From a checkpoint of a small image classifier: depths [2, 4, 2], 27400 steps.
Rows from block 3, named by matrix and row number. Each number is 500 + 50 x the weight over its row's rms, rounded and kept within 0 to 999. All counts start at 0. Numbers have three digits each. After the name is the row's rms in percent of the matrix's.
# fc1: squeeze-excite reduce (model.blocks.3.se.fc1.weight, 24x384), inputs 0-127
fc1.0 140:500530456542576454513638503484496497512490502588520529544507488559525549459498756544470523508525504476480574525452471623469590499464505495519412547515438488548511507471505544517571561575521466520488402494494486508539537463508534484469546347469536496477479556540493480548479545483499502426443470476488560444454499570517498495498486509586579512542446467394661565558570520521475555571540
fc1.1 008:495513481476485487475455513488522541535497403479519440447521606586523570498483617489495373527499497498538491540559500394532426525480422500496428567529487525529521477392482469477443517481497542445458439528572494442506550525406441538547531467493509513496573364458492501473455520485512453430449417490429498497432457422503571485518467524550508601445490445526395470531516531566575381414448
fc1.2 144:518496504517563549521400507487610490500535516513529504521501479497503482514497219459519502519519515480566513521525534490542505485512513530493538558623597486536508516537484448485506494523467559577469558525436523493449478521448548489501516603543501542533498536535492583525620474534547515558686484507509473386545537521520515517513521545425492514492550538476302385466545483445526517478535
fc1.3 017:568500593494500551536409360591388507446539513490493498529507573457465401385428486454487577586493517417520482525453440406519471424471513542543504423434506510632536515470546501477560466510478486518556504416474514507578462513519525503485447542485577587548526436542464593496467507484505517510500497473461499460564460532467561453532528482413581524489512563394503488463507472518533488568478
fc1.4 145:460540422462518508501666495457421512479503476511500584549489511563513559506482564443499510520470542489571543506506442452534478496521498509453524463510409503499509522467536556475557505570509551539482595514630530472620542491477489527465528708555551500512493391515496493516500540522489518518484655558527512487513520493542514509454402494579463487484554553324573431562480516517525499592502
fc1.5 006:424498575424485547482561495586422447478453436420533571532535508485479498483464428452496460458449534491429494528458482446523547496475520505559492497495498508517477477457526507455507504496547542574491471536433452518616496500390534457412468500468493538492424483557464489492502431572553572545531492544515391437439466584468532459432491467508472485506462491390473497446504467421424540494478
fc1.6 019:502436590481498591478416364395436515518449502488453511513555522482478465578470482560448525523554423434543450542554484468458496472518522566485461535581521515541513459534510540497520488524498551503582518505438524446501532458471520530525477499482550486442424504448506501490502514457579473506557569478516384508483528552452527435547506471472502477425483462347386544582559490509525471419460
fc1.7 131:520465476551493512489420451485671506492522423503516436499517521539478435462503394546557487483510491531490466553485496550562468489508516453543531460291616530523517494494513497460524487490455520459462570485417523543558498420512481469486515555494509449515461496479560487518558481522482516544405526598510471444537519541508483478477442491480542483507521531560342540530570491558505533504562
fc1.8 128:490518446601411414511460527543580513464509534521526420486500532517473491476517659622483448515443443471503526489489529641423513526427518536535517491443504501542510523497501480466486480530497481461483413521447510506505550521491516503502507508499532503496522472476488502492557515432511478512545521450512533471468532589417512482492491608630579544555441474523487645452565547443523498450470
fc1.9 013:442501458532441499497489305570475497471472504526482498535492488523503473526445517522468437541444503428463447429485561606472421385501532458453467391452538541484490457508528387458384489548431538494498479506444487492547506517450447534471497484481507465471466508496395521503465597477476465496577390478487469527497579501528588530529465443469515432576473447465461559639453500463462502562481
fc1.10 125:491521509533435452471521523588515549535501525498503536503494504488516458475507675593512474502462449547566522517507506477455524554438528503537478479426552508484507538465478523483517479509494497427506387532538487501538546533503483544557550462531553471478506427524477473441515551447545495497479539456494478473471517585440477493536553561594491520543490388404523573555506568524532545562499
fc1.11 119:524497519516489548509534527561652474444531593486496531451518468513522616459512515458477485487466502542543544552535502476401486513452514541493477554571394500508534482514503523457473483484581479548478397476498471492439514540447577491471493349522526542506478472497498549490484504475524487520547528452532544418512512551460532497654571554532489547442506409442402451377517491482511487522443
fc1.12 031:457519490476596521541490503539592448526582459593499475474478467526508524554504469376501522506454492465500514525504591508491536543474537555498494403456501463460451524506521511531468599557430466494508501473492544550509493532380510507565438341527463520513509544590570479508500417479559549433496514455433580403559514479522569487505482415452436505478422499390484471494450466466460463531493
fc1.13 154:471558467464525545475569501510482481494518513531525506477522523473496542502515701404513567504500579451564565521478515404576548459580483503439497466455508479461505526482546487486495585549478546504483582502556515466531564491553499525512552540517520488504478571471492451501472513534533537558474537534500496453522546452568521509490434507597394527495565559401777344524432510542535508506525
fc1.14 118:516504474524517525493510486551654411482480499468509523478520550539480531517487368471488453525473580481480511485477510536577512506585498494417496520447466494521504529489518501529503594528535531512488637501556487543455475501483518483522515514516508509496510512459462509528413514577487522476461463537531540522532531423590505504334516403500530445521471578601470442484507491499483458540482
fc1.15 129:482507490430462523474512456519544489466506502458493490446487569526474565515500780408495506510511544504495467491493409364505471539521509533471507492433442539520508506509548491523489465479543578454477544507645495488569515548453501475485484736467501502476501456506485477549563508466503480553508452541485499544529542405470474461506575483580459525522548550330692393445417494564498506539524
fc1.16 117:506536503530574501490438385695482470470494600561517608543497526514492514524489519473492494517549531507525521478526473485530546496509485532450512558517455538465496519478493650484451475518542536542496527480547504485383499459481513516524571520535496547516513558535480494544572470532517523539483533544496518655540510489510467491448578491510508500528528510527564432503527490401487521479473
fc1.17 142:531541500524463467487494478599561523548484571481468539519517524505540446554510273580494510509510414570484415472525503572487508542468498480546513505511494518492495504483508506594426485471508523501529544547455502502441482511490486523506472595494497543516503518486552534486494478499505487538507420508505483488516520518469499504481586538396556505540480559396312619476500489467494531509613
fc1.18 077:545392465402507548517348469545457431460527478515516523499474497453471505528497536423501463527561502495495496508532511466544487491505501521551506532582521515470523501537554549503440464510516504577503494510477473484367449502459557548497530555451477546502538516540495486563528492505510481576651625503531476516533524450465478518459480437507463496500568567424656476526384464437489542552464
fc1.19 113:469522553459474519529472482527453481454519482483495531452504548508461482567502811504469505493491546449476548463548482446505554532491472462474535497463476499419511526453520580546502518560489488496500509509498516478601551470477538507555522451517491482541478575565475464539545542526559506515489349488493503539500540474505495516468502492636489519576457514446822492465469549465485573457459
fc1.20 076:500533566502518569486470517484389516518490470534486559532498518469512448451475600520494486484510474465532513470477470537519532515518529501482473560655443524522497489576451537491480473485444479535495382546474483534499502432393538477573517387487509525459525496522454415480483477500441534455508502508489559429446514506509439503443526504433486449453506450348720447412492609509551530607438
fc1.21 019:475435523493567500387571382455584530526513387484482522454457450554494492486508593539484400464517460526478537407466559550491442532480463484382513438504581444467498579429453518481532544475483415466499452538517480481446519461458469460477408488532504581536513452492504425519501463578542562443394323500493453509528482418488534518454490456473565451498411420376418497500457356416570542480484
fc1.22 013:508463529507447478484466548521493483509540641489546495484507567553507495535471453458498518529540449438529534560425465570493443515510569501538505503443481534381549446521515449471498514421523520451507402463477519442493457459495523501551568564377488485491475394482371472509496591461507437477571318435458454513558492483409450506518478449549490600409428425489494396696458516484516480519393
fc1.23 017:513500524476542490461407480473413500434502398471532391453547486468557582615502467400440411464492491525433591464517458479492536539531560404485452620429467478619561540475463535527585468525472493575560466438462428538571515545576595507476563375466448474553477534432534482513446497495515450487467437511447540593423568513472409565528502466457501426507456536539576608457463483423529553451497